From a checkpoint of a small image embedding model.
Model: 7.51M parameters, 64-pixel images, arch repvgg, norm groupnorm, activation gelu, depths [6, 6, 6], widths [80, 160, 320].
Training: 21000 steps, batches of 256.
Data: trained on single toy objects rendered from many sides on busy backdrops, 101725 training examples, 52.8 epochs.
Rows from block 9 of a small image embedding model, named by matrix and row number. Rows with one number belong to one channel. Each number is 128 + 32 x the weight over its row's rms, rounded and kept within 0 to 255. All counts start at 0. Numbers have three digits each.
After each channel's rows are labels from the 100 images, of 14848, where the channel reaches its highest value: "strongest on" is what is common among them. Only what is clearly more common there than usual is listed. The data: single toy objects rendered from many sides on busy backdrops.
# c3: 3x3 conv (model.blocks.9.c3.weight, 160x160x3x3, each kernel summed), inputs 0-159
# c1: pointwise conv (model.blocks.9.c1.weight, 160x160x1x1), inputs 0-159

c3.117:122186126110080073126166160077119165143207149127100146157121150143134174135064110172115135097121120160117145124116168177085084159147179118054094131136156098112145091120118150183160171091089045113119185107134155167124109140137117146120119073123125107151139181136145115109137154184182118069093147144106128101139127154137125159171129160147158125114159177062174180126077121139183143089146116172181157112170166125111137008116145151126121102109157149151116121115130093093098145133089118
c1.117:113113148096072114079091142104118145114132147139105148126138101109119118090058094115089107084128063111106065138138139116128137163073120120114100091059143116098118119126141126154092136054133077112122108124155139147143112140070091114121122122124127137127146132127163128131074147128079099054128101141115131052142130123133120111128108155131129132088134126135034135106109129143123092099106025159139139027119135069086075039111111111092054106054137128113108142090143079084124114105079106
strongest on: pine; white

c3.155:098093117104128127116126099108187112180133140090099130107150154140121140114048128106140035127131163076140140099127131126074100088078192147020089124083120154130135095117055106155079154139084151107107106111099150124140112142136172108114151145100118129107109134198138100115107172110123069090115151145123166119108094143164147159173159144132133067083136157121081125065149202086154108101114112144122170125089144113121155090115106146146147201175181181141108103140173096139071110131162104
c1.155:109099125118115123117092097085156112143153141052086145126097146095136119076063091118075097099121129069132097084157160062121118072090156150135096090098137159152067140142106154149103141131122171037130091119150158120159086132121145137172146147119115140133121096136134139108118161097125100070137120141149144131125111102130134075124150105146139133070115120139025164101111174082058091072066058138066152121052137071073100143110074125129126157142114162148138125093120122081140102129089114
strongest on: brown

c3.79:125115126101081086116119093110150139079131133129117087109125071122089102121128085134091110099113119110113112081152159118121128132123044118152157126155084111107098096043100082116100100154162095149096137102031047107074101120126138121062064096091062101127088098109107069116154107089104135168036134066079079157145080084103081116143091112120105125095084130093103135145120109085124101144110089078086101165114132102157121114074076126123152116128135097148130157115135109144100148125151104
c1.79:098172107136147116148141124132191178114128168157155130124146159164143143147141162163183158129137123158174134152145179132124156151142086165168184186149159133082132119104133131170130144162145105184137107140109084132096171154154147128080137125150150184128180174142117094161165134160141162174152132147077114152185127132156148172176185176155175164148112153166152143170140160141178177191177120134078146159133192170175159141154128168183172162113119156152156161194160130166094141157187186
strongest on: candle

c3.8:098143131118159092149141084135131158077113114101140131151172110135116139138171116142125156147148152120214136189123139175138077161134205113067133130185084148170189151106092115122158139149161139088139168165136124102134122116123169165131103162093100053122121124118089098169086101121125158145118122096169120092127119107158124134126144119080139103241095148105100136119110086114134175085195177166089094104189167160168200146085107107119116153109193112126118064141130166171117128176097116
c1.8:096088116071109097105112133137143125143103109124082143125136124118064112105113092131138141091115129098135150125132145140123121127118142113083114074105071144145130154111067088102138104108140151097053142126099087112142091079115126139094070126067102076098101124131109013108078124109153105112043112087152109076097043112138062135118171122097107073158108144089109130118076083106107139129128122147068140096111142158149145129027147129137142137117166103128078071096122143093086104148062124
strongest on: teal

c3.49:121126111115154160129089074134106122124088131131134119116142129147125110099131103107154055121128132152111147131128167081137182100067130106078162143069093122150147142168155171129105118121185133095057176108142117153118135078141087066195122105145131119107145133120169151089102140106059065197165084191032147090107143150078144127088135128079103085119105111148144060100062143121133109115128067138164108124089125122151095101152092100115163094089117108082122125119113079107124134082057173
c1.49:129153155061128141120111100130170150119133154179138151145119134110140098094157101149190108129161160122099075064147148054103109074148115155137156164140154186140138146135129193142138119159186142069073207084110174213158138149155135121199125127114105129141162150056187151119117131139118071138096065104126154173164106122095117131140162116126107163155121151119068093134084171167088170122143080129146125161058140123177085132135144130131078091118135150116141147109093118107129154146112199
strongest on: flower

c3.77:131104192112158163128136116167161150129096148149141124163143152117135119127161115130130097142225164118130104121170126097161117176145144175155141177110140137095146150144128128083101131119155148169135153077088154153162140153159168128018098167151122098176166150173198093146155112127168098168168148175139125206138121134148133180156151109132178124153116127198169122124111194197156142126138157119171073159127115153149133078171142146138183162157125210090152122132185071149136124108136148
c1.77:113062145092103141112115082129087148125101127064051125136088137086132086108151061113100118104112157102130088087173081109176116117108155118174142113093130154140104140109132167092086113145150169082139090070086136137167127134132149132127122155121032031137068090124132134104128105075162083156097101127146146148104090094089119117075101054111128134108075123092102097131073146099074110111116105085081092150064118091124082138114072102114117125117098150128142129066147086139150140132107155
strongest on: black; grey

c3.99:137184102147043100134149079126154103121130188134116141163129106108124180144149116126146133124156113126143087172169074075130103132118124120114089091131166055151153139101152153128159126157077182097158130133160093082095198169171095059116172114091126139166116109074086115108095088126102121125141178141071109149142164132135097115174149116090169099099114092116095132125135168080095159157143117130093090143118169138092121189054119127075148118190163163089100123140152151120185120135114034
c1.99:129099080098077117109072067113111057112114153087091148103092098124081084081107087099092118095148127097119086100151086069129124091094110114116104104108097115108111118100122137154107081119111137105116116128137085117117139118077135114148123117138106113139102057043122150118086117122123082126116122113140122121125118129117140064102131096126112137043083127133063086116132089106101132143082110112121130123044111077078013141089108106109074093147124131162070135079076130143125127111095050
strongest on: grey; white

c3.61:145159162128125197171171182181159185134169101160145178154155137126141182151136100137135157089144130140109155164191110116122065204114117098113142138103143159141130139129098154136117144084108166083146161119137140134192102094159067153117127079091112142173132163157136116096091160096140114144207130151106144157117089159075134119145145154108156084167170131107109141131146157145198135138134161142110122136120155168141129116122125188077133131195177129147137113098170072133127139189000126
c1.61:140132136116130171103138152121071156121149137123080147167140163108110137111124089136087163081117123068110119095155076106131146133115115067061121136101127113133121120142140170113090141126147143121144136134130115132133079135184138139142162132121040069127074125127115128074090148066127087117109075125135120115058116112008120063103046071069124097138147077070090129095079101093089138101142144144102127120104107068086070138119105138093068102141141107115094126064103114127136127144075114
strongest on: white

c3.52:138116158142171146068085122103092148099116162099116096130140068176115079119136139134110184127106112122119080067110118144143094107115120136143090136149129093078148138082191114184128101130071054110186095147186123155117142173141138118137152148165095114104135125145062163081136123155116132173112132098090135153150176123042169078137127073116120139168126149159131108138094098151086133127175155123171101109130109091102147133190148099131043037116122120107106076131101200093127085124116176
c1.52:179154138174206126142153142123117153162148153152125153149124100191147155166156162164146144145116126118156109129108151160153135162120163128108105139155087117143175149098151103174160143137072130124171099157177125142100161132122150183125104136137175143152142122174083124135171163172136170169139186074167195121134155171111161150126143145159120152204124169146142145151135143183147198165194177168157141121152116204148185139202153156149118108157179158162125130174179152146153112184139200
strongest on: white

c3.63:138132154128160164169184168156165160158098142130173166169134135145169156163144151141163139153178121113171165151167137143178144159132147191169125157108159153145158166143148166126096131123169142150141124147165170147190125152100142165148177137149170163191166189174177151139133154155168135128191137153145156162145160158115164161182177143185180136149161122193127167153175162163150166183140175143155155155120156155152136106205140153124151131161144189148174143122137076191149124136117182
c1.63:118109142081088146124103106127079169121140104013110119122105106101109065102119067101104116057079127117112086094156082084148114112126111137164117100116117143103104136114123147076104095125117129116090097116096117095143117128132131122123120134111065067121064071119118135099118127103163094137115123123132106149113083097035124066143063049098100082066128118110105099124106074088086111111099107105128114137073112062079062120104086120097105059134096129122117129064118111115121135131108099
strongest on: grey

c3.115:083118062126074125190158149094143088134091130156115157120115115052160129097133112132086148108115104188161149124133112159122111076158081145101129101096123081120103140076150099125132106094078081129161101093170134094135149123160106105148130131064079124136129141115115033163134130079090146145151145103107122089093082119123085100128117111150176139111039120149127156148163166074075132131132113114022110143089149071115089132146159112041128188113124184162114117108129135132134142163104091
c1.115:078082095106108103140118145084120103124111138168104147050082104118101095065109084109087118107076109124116094125127101126122140090093066145139163134038137129117075131057139126096055099114035118135103088096130136126109112127102128106078077104140079124082151143110068104131112103078116084134148100136115060090087102094127150139095178125135126092096118128144097119131114110120120136122119119104096053104046149081139068154130124098115085161062111143137088096085104155132149129102093134
strongest on: green

c3.75:177120168126156171132145202116165082148119146143128178147145161143129203179119112170146111084181133103115165137187127114129117134137115161153122151170147159119112118154093172164162162135136127142169147136126155199127125158159064119123176145116151188187101145103163154122133127140123102136082152100177103167206171136122132152151158158135158152106181160150017119068156079127134107128122104113057138116118085168111134155144152127090129172169168138168104078079135085135103087163133078
c1.75:143103117111137158125070124115123065078171086118109139138132137135096121092065110147055131066147137081106121123158097126128146073147093163105088128151104135100113120138106171146145129125133123165118112111091117165070091132077134145130144136152137149151136120080168119122126120129162101094038117086150110126137146083103123130156121128088144125072143131148004112047120068077129117100084139108075116105110020081089106126118144097101075131159140126174127122067094118110087093152131090
strongest on: candle

c3.128:131164137116112105153136149121161136150041104154086157131152119107144148144098120164119084052160079106142172135140151171082040114148163111162012176147157137123099095135120210141129142101075120074125162092129140181087113134127110139139129107125130128126137115122108142114133138137081150062082124069098157172149122149117168126129126142160151144125140134108065136106111080139118152120152067183121163163138127168178133069097141153084140160124108143166174144114126093173082184143175068
c1.128:108139131069089138167090137119133114119084031185106130124145095134126130071077090127076110088142028084143173099107116109099042104118145108140044152108130085102099049102136161158105119078093079111115128119100118120102035114072128152107137109147115105133149144113157139116101109102124119028115081115095127160137150119140146117131116152147150134110120142089108113111146141127116107129115143144138159096132132113149089062105120125095101132076075159127156098110112116132064149142142053
strongest on: teal

c3.145:138097151126126101124088119151114144060097117131187121151092077140113108110164145122165148111107123086109145101118161215133063143077113080144101139141050133097100100121119104065118069149111125176135104023147112111152104142101073107165090134112091121137127124133154071100135098104130120123114109145098125122087100111102012110091116123107096132123133154100134098168165127112134110129084160071069111193163145068135085140120133123093165084084096114126117110154084067092133133100116174
c1.145:159092112147131049138135153143189143070115113157176129168075111120126099167176146157200141103130118120116096047134148187149142124114122129106122151139140141133126159111196141139148023144149173158115107030144167165153110134121132121187097144124127146105159137130177131156152153120141123141084153142142167140092131124136126136170179176126096156160084136117154099143171103113176150158098141088114132175142131139148105177149127087121179163107137169152122117171076070093155223101165139
strongest on: flower; candle; grey

c3.59:113102077107114117110095108106117120123122112135142134103089104114108125114109124130163105114114105152124091123132126088104190118082062120133140095082064085124115129123165133065085112124103112100068148070109031065084101087129096059067099067098112132102115110124107071101091078068080082150129063144105082084133109120106103115121093127074093105089073128130147071090084126085109110110120092123146122117094122148101097105058112105086089103088093077095117123103111097100102106117112114
c1.59:153170121116133158115154145122126131197150138162161154154128115155146184217150125177193135132144117132145127121133159095070135211141085167206112178146151132115147101182156118123139149175156198106099209056126156089139101150149141084189146111089157135143153160119093126124165122150106137147226097165138136126191134183149179129134195140139130142115146129167120171133166139167123127118140134137132141109102160198146100156082163173128106118130152080116173152126133127108177128133116122
strongest on: from above; flower

c3.7:184114134144154099152113123105105131096129153124151112168120087121174105183149123104069149145166088130149145136117153110172154183137104182173143158145115154104167170091134144106137077136202096186146183037165140166109102114144108155148135086131111112180130138145081103088157166125105169151179082148131148174110142135116141118137129094145200149076111121145151142153095132144129113126140165159173142154099139200154115146112122180117143234140099111168123162130131073212156183163154091
c1.7:156143096160103114169139110115123138140080131120117121116118100108163125200104131163108112138117091126102138173095152116160135168127116140148140082156094166097152185131062147032117121108176104114113116015158078100162151103124079160105122114055113150177099151132084043126170112138121130120158063145148079145164079161151049158081121131131152160122117123109100137124095084110103129142161137153097145120096122162152123123100144151059169168138140108153138131116151049195119123162143085
strongest on: hammer

c3.106:085151107116130054117193093053142062077107139107056138150142065086104132105106129155133170095104075153130144109135126122092166110162126174134140141109157034161157085100154113170094110119101097163139185155134141098073081165145162133104157147141136107169127174060093146063149103124115170151136138117093108100135091114138118053203114069118147168171158129157153122138139136086071133122169127110105115138094160125062126146117114141138113106098154203106109106117122139111105121125148104
c1.106:067114093116139038102082126045107077092120124087086113108084137105091093093104120066114121118104077116075091120110100102096140106118085137146132146092134009099104090113145134152026081108100116125113130128098133109078082123112131110115098120133129123123127134073115123027112094104121128127135110139113108099118110128134135099141131086097074129113125082132137107122115120115087077090086128088133106117081135128056076122128095067132103105112102141096137136115112116070114118058145136
strongest on: green; blue

c3.1:144098101143104083107125086140092116083137118150128130140065120116140115083158091119132128093067118127088027094089094134122137137079122118141130164074132058129109126051112179147064069124072151158108072110117139112089140095088139090166084116118116137137152151115111164110105090130097077145173104153135138137149104136136151117131155102090152167128095101131133093104147134142127143197148160111160072131106146158057106194090086133145086086120051092049091168133139114123168165087119144
c1.1:162122122139110134120155114156122157118132119153182165175117120133176164074149119142158071116133122084101062116119117139104151158100147119112139150096115087106150136033023096078109123126085134103097056098106136084045180095094143066132109098074089144137135120166137084114159142143096144116137178088155139132148104115156072161150119120047141165160114156115082101111153179146107125209165123131126086111115115186112150165115141179100112105144113116062119173123141090104163141133118145
strongest on: from above

c3.21:141092154113154090097102155121117073144109123095127126055095150096114106118155142048118131144065098163122098141013073124100120145192123157194104161106130109085142115141173160182131135132142159151108129124102148170076125112124145171140091088128117107063130166143102135156184146137145087181129131094162177110153087124099165112133128135154045136107169124138145111166077112144147115132047132090118108119090152102100098158105146103114112085154125105152080129116125168095185122041142111
c1.21:143121170148164119096069155153082128155108117092138110089154108161116107130174146083119165171081117162132116144031064072088104124141150136131119201123122145104175098129145070204131142154128135180135085155088177178085130095116126164127107097102134111038133115192173149170153168179124119151160152096143183117115123175118190132124138138178063109114160144122166130130083116170176134120114138122179125141123129092125134145144142118122123097153135091135067113154146137125174085059149164
strongest on: airplane

c3.132:112153110083163129115122156157186134153161072144113124145155156161141113136068123130125097062119096083146145103132146113121085101145143057157039126101109115137121139111093229158140129063079182079106124135111129210153087115106159108173139120159147138180150135138147136118139178119198124090139099096161136168110121118119124172144167148132158111082141131063090143141157193119181149128142090106104135025120064151142152133106142142131120140172136141153114096100098078139133120154070147
c1.132:131120110106148100128116122112135082087131044135105127142151164147129116107097108128109128102125133037147135083134142080086112090134163000130079133127147138153101138112122152158133137123115166133146147143117131182115078134072150130159137132168080130147146134131145142127118163123142109061121104143170126149105087098124134133100138138079133098078141132000141126071119160101122119124117036127098140122117034057143116153118108138131129126129091130146126142090067104089152137139116158
strongest on: flower; green

c3.91:122070092140116100107083150135129121081111120124138122134088111104104055094083136162146144139124117130141133132091159225153086127126157115160161129126083133144140137121087111072154072118067139141140115071136124185116088126139087142173092128050128164147098116180132029154174142128096132185096155107113193156153084095131037146126123186142118191102048146092133162115168151115142138103142125121094153170149132089147131078120160135107149103158136189145148113127162111125112172134095158
c1.91:148082094128120127113083154120073124094143104098158138151002109102105086122102109145145120123136105118137085092065107171150077138096117117136147115092137102137144082130113126106143002114074160101124102071167129151086076102078106124157089127090132138145117092159158138145127129134095121186080177118110171127156104110105122102116131140119091140163047142114063150102161109131105163102147097142090152127071121109088093131088155140145089109182155153125173142103153087150117185130070115
strongest on: black

c3.95:146111127145136099089114129085129059155197185101095157151133084119123115108082097184126165132113116143139137128111079162082098099168141164149120118167157105152111114074159181120203146064094010094182158103164119134143098136181131150202130088145147103155179098095076113142150111118135136130106185105060155146149166122122124104122138130126122139121128126139184157104141109136149123116147196112145157169146062107088137116095142111092166138114101047115118082137151152125095123169090102
c1.95:090109082131129084082108081072139041117165152089087134142139100091115094062131086143079160064122086161121127092130136085118128096148121118147147085123139057109104138063163158145143138045126024141154160119145075110137089118163150154170154144143108060123161131096127134119130103069098128153069115115107104107141152085144113087135098096081122138107110120113167130130117119088135078120141172136069139152127105067087140141075130127115145113075116096075128140126142164125079154147125071
strongest on: pink

c3.109:138180130156098117171163122109155112110146139144114148173170130162141212116091102121133156084164180120167160122132153198058048161124151151149075136168187183134138082126070112101158170123081057124213149171118162141081127156111146165081137143109138144144136088110103116161165129163135195127149200098112078174174116100136124127121076152109143163132163178142125158132096111167103163108143151141113092160194129125121143157085115154116152102105151126097136114135134113114114164133064097
c1.109:100112100061111126131104125097143059145119140147093137118076120113069138074130076091120123053128119124101097063110140074059089104086087133173120126079146129087050076118137092103085123077148110120095100123065134129133080090104121138059102117134117108096126111096106116059121085111128094124134113146103027113150122085103133144132137123110108115063130137129120127130090130129078135108058134081115092094125144116136102134073091118135132125067109109090112109112085065106130160080075125
strongest on: airplane; red

c3.2:134170090099137153128156155186092180140146117117132175132182113140142170132147089112150110119158137155143127162129087099101090128132190132131169125151102139154192099149138179203131168127090155128104143169135109123111148087180149135106076082125075087135128147139117136152125149119141125140138126108092091082100117104027166116131168096134140071175162146123114118163087107102089158083172117139075106090088165091129120144097123119118057072128153173112083028104119151095171158187070157
c1.2:146174163090102185114132162197117205143125118138121137130177107126117152104158079145137123108109155082121085159152118081122139141083138104118123115095123148124149108150076167092123143153091149113090139170135126131130134125143135135094099108096096102152079109146101145157121169116188071098137104084098072134081061095071135084112120123123141133148148082136134144106105095132115133032157145151125100145110131063090121131048165103087094053096147130070032067080141150074139152162117142
strongest on: airplane; dumbbell

c3.76:133162159094147139150153177157187132185110162109131176137170131152148156158096132149158089143181112124121151173187115147125116173129139125123115149162161130090158142123149146097117170113134151036098160148120165169120141116130095044155107099129187162169129140212135157142105190147151074127156130108138198158160157150126174131122150156187150158146176113150147128148107145190153174143143153166191143119123115142140134109148167156079136162155190190174128133108188107179150193161153116
c1.76:122120115068112145110079125102125081151093117099094105132107113149110126116104058108100128114144125149133135094154113113113095144146116125122102083126130129083061143121156157129109149122118157100109137129099132123123080116161129135170122138139092047153142134135156145147120129103128074095098097140161157157123095058056116100105131091098144149000130127027148093124117133075116087105087174116051132119084029057086058149096086126121133117101079140143114151118121159116147160159137087
strongest on: teal

c3.138:126126157094045123118154132116156138149099080116086125141142134112152147168057075142123066110145126093136090088133049086107129139110161105146123103114104153131134124129066112129113125127024112036111099156117129120153118103202152101119140137115124110148093054130104142122132096125071106186091143077189098105099173103155096088082100129079178096136146126061084136061151161135139132159148074128141136119139118146079141093128143159090136153131154141100113137132158106186124136158133052
c1.138:116109123107073085099120113057098101131131081108098109147105145088157118102082056108072092078107122113118078074116098050104125111079144095133129123100134095122122134126113150143084085118082143064148113144143123124159091118139154122146149153153085094110086075126126158096101077073122099159112106137150108107113156097125135019072121095083142103135131120081057145098084133108095130097122075105056149126099137100023096138119109113134078119103143147096163140114077130118139145126119082
strongest on: pink

c3.45:126099131122114120082160151093101096139105077151127173138109130126140142151072112138137083128140127128146136131154125162145069112113209120066126133142164143101159085152082132134147153032098033146167147092138156204128112107091058120158129067107140158147130135170133117132131171151083139147109145118085143091168149156072127141095136134163156123122171166107126136019131109126122139172165150162159136087110133120115103131121128151078104138132142111190090070103196061150151135134056135
c1.45:089096109088081161129127126117141103119112057168149177134121083093132122105087086135085125114128105167145115111141139130160128044128167161098148079134159125117143125116137135132146143028152043171160117113138142180121114131117094148161174129150127160128141161116190133148110134143090099141117110150067115130150156122133125133116140127122163136090153160128023129000154150121083129173156125180121143047106168075096111118104131135142060145104126112149131094122189100124148128150098121
strongest on: candle

c3.107:143096092097132156106104099145131083095074152116107097112138111133093092119109109110129107147111119180130165121169156092147215171165045128192153150098116137109096143099170072188114105161158107161101122113088080139098117127163156159051124143142104166108094091134130125176133129151152140123076119043137070121205122123113130070147082076135120180063117178165157167130172136126124091157068127107127164144088118127169104119142140163110167148117145109162115178118080101146076121121161096
c1.107:118134107092137173119123131166120083104106165154107130110095157145088116157152137109164144090092167168142160112142157071128187140167105138198197141108126139063124100110156093166156122172130145192101101105130026093099105130158168135071142165164153170098150122149135111165159136161184138158100156081115063128184125126157139135167125142131121141112154194182127154153189168150160131156086128068085164126125124173174134148123164171157132157152162145176138155141055145129089109140179110
strongest on: duck; grey; white

c3.130:150131152107139081113147134085065132121116087097115111128133172106133140111092110151113071105155122137158049121096101110102154114124144120086036163085155105088113074178083169117140110123095143089164153110054132135109113148159172133137128101107125075147128056083079108105082104125108158111118113092133106022030112133098161105159116117128144117113122122111138124112092101142125125043121131162107121104143090136091102119095135150106064082092163140089116039108112160096153156136103134
c1.130:131117143092125142107111138121132128143117098119140094092119115127131097070133107148118063114146157096118098119144094033077122107100137095100056167087138138083133067127087154146129122138108134116122136118066141145106108148110136105135122079119119069164144049085141117103070089125130121086115087102135119059071138153107161101115108103124117128097109120109131133105059119144122067058073133143145123125127096113082080114116128105125080054049165109043094036107105164076125143128112110
strongest on: hammer

c3.156:147129146101126111099088114175139100112106080098096111117169107115134137089033114117155073098124087079181114084131055121113131114101084066084099144091096085109063117079107150134107097095111121059176102130104133156159141154144100090179133146125133096131133041186133129127140190152121126192099174114103174085096149097120140101099097116081092100062127134078107086079149149166157055130132084117145130131136150157123144086132151137118108173147117152147134067139147096105137106148087135
c1.156:117142141097109096098040119139137105104135084043092120076139148110090128048075105097105120100106115118130126062110067085111135120119077071094115132116138124129062111099124157141124125130119162110165107139078143171115107163148117140185152151139078031090074046123126148148116127122132070161094144137154140129097101122113148058042121074085102090067132157027113094090106132140135098130132085125135140128099142091135102123129139130113112100123103146142130115105129139082149131119122145
strongest on: pink

c3.56:139117156120108086138111177116103151131174080154122147190114159158158143120145135155117123159113145099149092142149094123135124152151123127069154155091163055109080135108042109117145128142099145099180088159099154134193155167142148080115115137123143120162170111185122134139146156133205130104165127140196144143139172143187162153091119127155124087126188108124183152123084138181161104193115200154212104111152140087072137064170151095158087183099142127125126154143197144164132153120141140
c1.56:115117109039063117092082138087102108081136121104128092143078133063152116090146067113083134068111119125118094102142120087133141089138104128123153020086124068092059146111122152124130078127146140138133109106137118133165124125141142120133126166116111123126159126173160123122148153110161063122128073106167140125149134035125089109109089085115126126089161080132136137142047140121082104135079142118113086132107123030055128123104137073134129143041096131140133156091109146130138130108137121
strongest on: green

c3.44:129111114098071165143130135116146169132179097083096168127147142118132140104120117111111088124126119129140125120138118111136153159101119128110096036119044171112130177155100115099107141161138103064129119113141040053174147114167096163034112087072106121142098131085111033115113106112113161130108134088167117072157123080087026132133090113085125163126112147094160145091151081124098154125150106170111160101125104135128107116088085148073149130141123131121124145105136093130053145139081100
c1.44:138097097100138156147149170106153148131143143051072197152155149122143154120141178119168141136156132089154138141155061147103182134132141143099093113122096184081152163127168194164083142180187100125147141124166173123216162159120116160099160133143124118143145154107143112074157110099146152149132129055176113050172145111120130164131141146145156160141068133137120172166176136150108154115156121150142146096137152155164087140153085151082162076134083151163142160089121084152106149114065207
strongest on: black

c3.41:143131089125112093121155113104146099124184124182148164161129126118125179146128110132148084123129122072146082112152163165145098122129123160040108106062137081188168144103149102178084127136113202148135099143116141103141110123125158117158146137139130125118161169111159164093106156128148161117150158160172118097134192123158150130165149134124179111080139198138068171129183173112119155196161075186125166057110145124121121201180089141134120152148162218160118167144130055163150137146123111
c1.41:119068098048118130094072110093112097115158137087142155108091119049120126074133092082063118084117133040128089049174153115141137122134106141072112053113114121118149142132160119131100133129152125145130084127144107106144115142086142123159156151133125139126114129145158144107103164126134065109140066128166109105124146077102115075120101084089143112049131151127069109133129132115086118165118056152156128127083123060074052122158077152120094102100132165155110171075081118169127136119122119
strongest on: brown

c3.54:144142103116136127150153148168146136124122123159200141112160162118157157126134106131120082062134144182125142149129148118115090140180095153033098141118174142133148055096087145149133145147109204218091075120090160136122111145131170150190124130113083128131109197117161152125101143140165140160123132163159074117059120157152174151168167106166167111084156171109093136165178083135121139190132106129061129139110144118148149167134117136164180180200126139171137159129112135155176149146179102
c1.54:130137117076116157095110129133033170122113123112165135108145125119147110089123076124083112069104111101094070105122119131142125098140110148040087109116132137118147131111121100130135104143149109101094076145145103160150122112096123112157136127072067135108099112147101146109100166123078109102094059095169094116087130130051127069089065052132101043115116125124089098100094055083073139145155095127136120134078118034112135115100121109103123131118132103142088146049093108176131117128126087
strongest on: brown

c3.13:166136113125126121148182098131108134104116132137101162142134122144141196177131109128137109160135125087124132143112149140089103179141162128171122152150109137146180083172063156172135150105067056051161165113134076163086135122160100067101151054114115126138158101089126143104135111104057136108162131103103131104167200137115138112123138128113165153203137124110175131069095121178119149099119146155177128078148174141108108030162120108167083113123111169059113090168138140096082138096093088
c1.13:137142121076096136137120097155126148114144104168072173143103123165118134111121089146056141157137120061113114122131139119040048156150121148156115144140107118161137101120084140152156118128095079037143144117077102140050134125145128063094148092127104079126146098087130166135111090120120119084135088092099134143080179129137136104140122109122144106136075101086152130054093118159133126093107139127161154087133172115090106057133144112176071093117109153110118088178110140060041132143099063
strongest on: candle

c3.148:113109098129110079113123134125150112066147122100136074138134074128115108167095147096155122153104084138119108203111118128136119158110131058101107129118104079182164171148151157090122072132085197090056119113073120185151115081142096172151053043095130118165082156172104082127102141099092129162151163118163153171174093163135076116126106141115063123161118135131091142097139090112133153089151127122126072082138131117122142143058131071087146087132147114088091143117151098090169105107084143
c1.148:127130081080101102145153131102100132070130139055084120118125088113106099157140104114157132122110111129152116137129127131104147129092148070093149109123091145163141155145148160110113084137101163136039132120099113135145104071147106165138088062105092094136076097159054165121087139095101107143163136125188147138119063139096093043084100129166098102133110136138094134073125105112072132050118098098096102103101110119088095111038102071071145118108118134145136138050101088141148102114061116
strongest on: grey

c3.144:128074142147138106096132089133128101085080107115143080114132106129118072192146152058128166189123083102131158130100099173093104124152135111162109139073123126134082080058141144102099093144100155152108076100075154174144142127186122181138117153106115080093114121165082118141162126097126176135107076087148186101212116130072124126123133127127091149073092129152110170177114133096128069159087151070068060132109144125073132090118140098122127121074120154101083120142110202099132115104122145
c1.144:116133132097109118096138146123066116122099129121127166130153125096122115164158126120106156125101048101130144131070120161122140109135067125115113074081064103174099163104136111098162106140106112133101066121160110145120122069141112129112021117082097127120101066177146121151132161122109151127100102089154170105141089118051071090138071141118093085122106121176082152141069110093100137174150115152033123126051123110065140075066160152075111135108142132124102117095117158133136101166096104
strongest on: hammer

c3.6:136094112109132068107148085130148100110140138116129146125006092123113152144088122124115085117151120155158111128115114157084072116087119131127131136088134111117057087106109101107046052121080118106105107072152127127104111113106146123127106110126115115135128140104120103109095110122105099165125091152171130156179126135115113075113127109150150137092061100136137149117081144133086114107087121081118035097100136128055079147139076086115133077044125181072115124128106145070135100038112151
c1.6:159129159155196110132173111143158116103185145128124166171063150148151174160123152168178136144185164156177109167156128195105113154137172163139151164146168148145122073116107125069103113163092111168160144089167178161080155157118175153139141101156151129157148161082113145161116098122134153180175122151143152166186151179131123105137131128191181155073079145167147174129131165179109094120121145142156109130155151153075121152194104081104125075103147195101132140153121183091150120106115178
strongest on: boat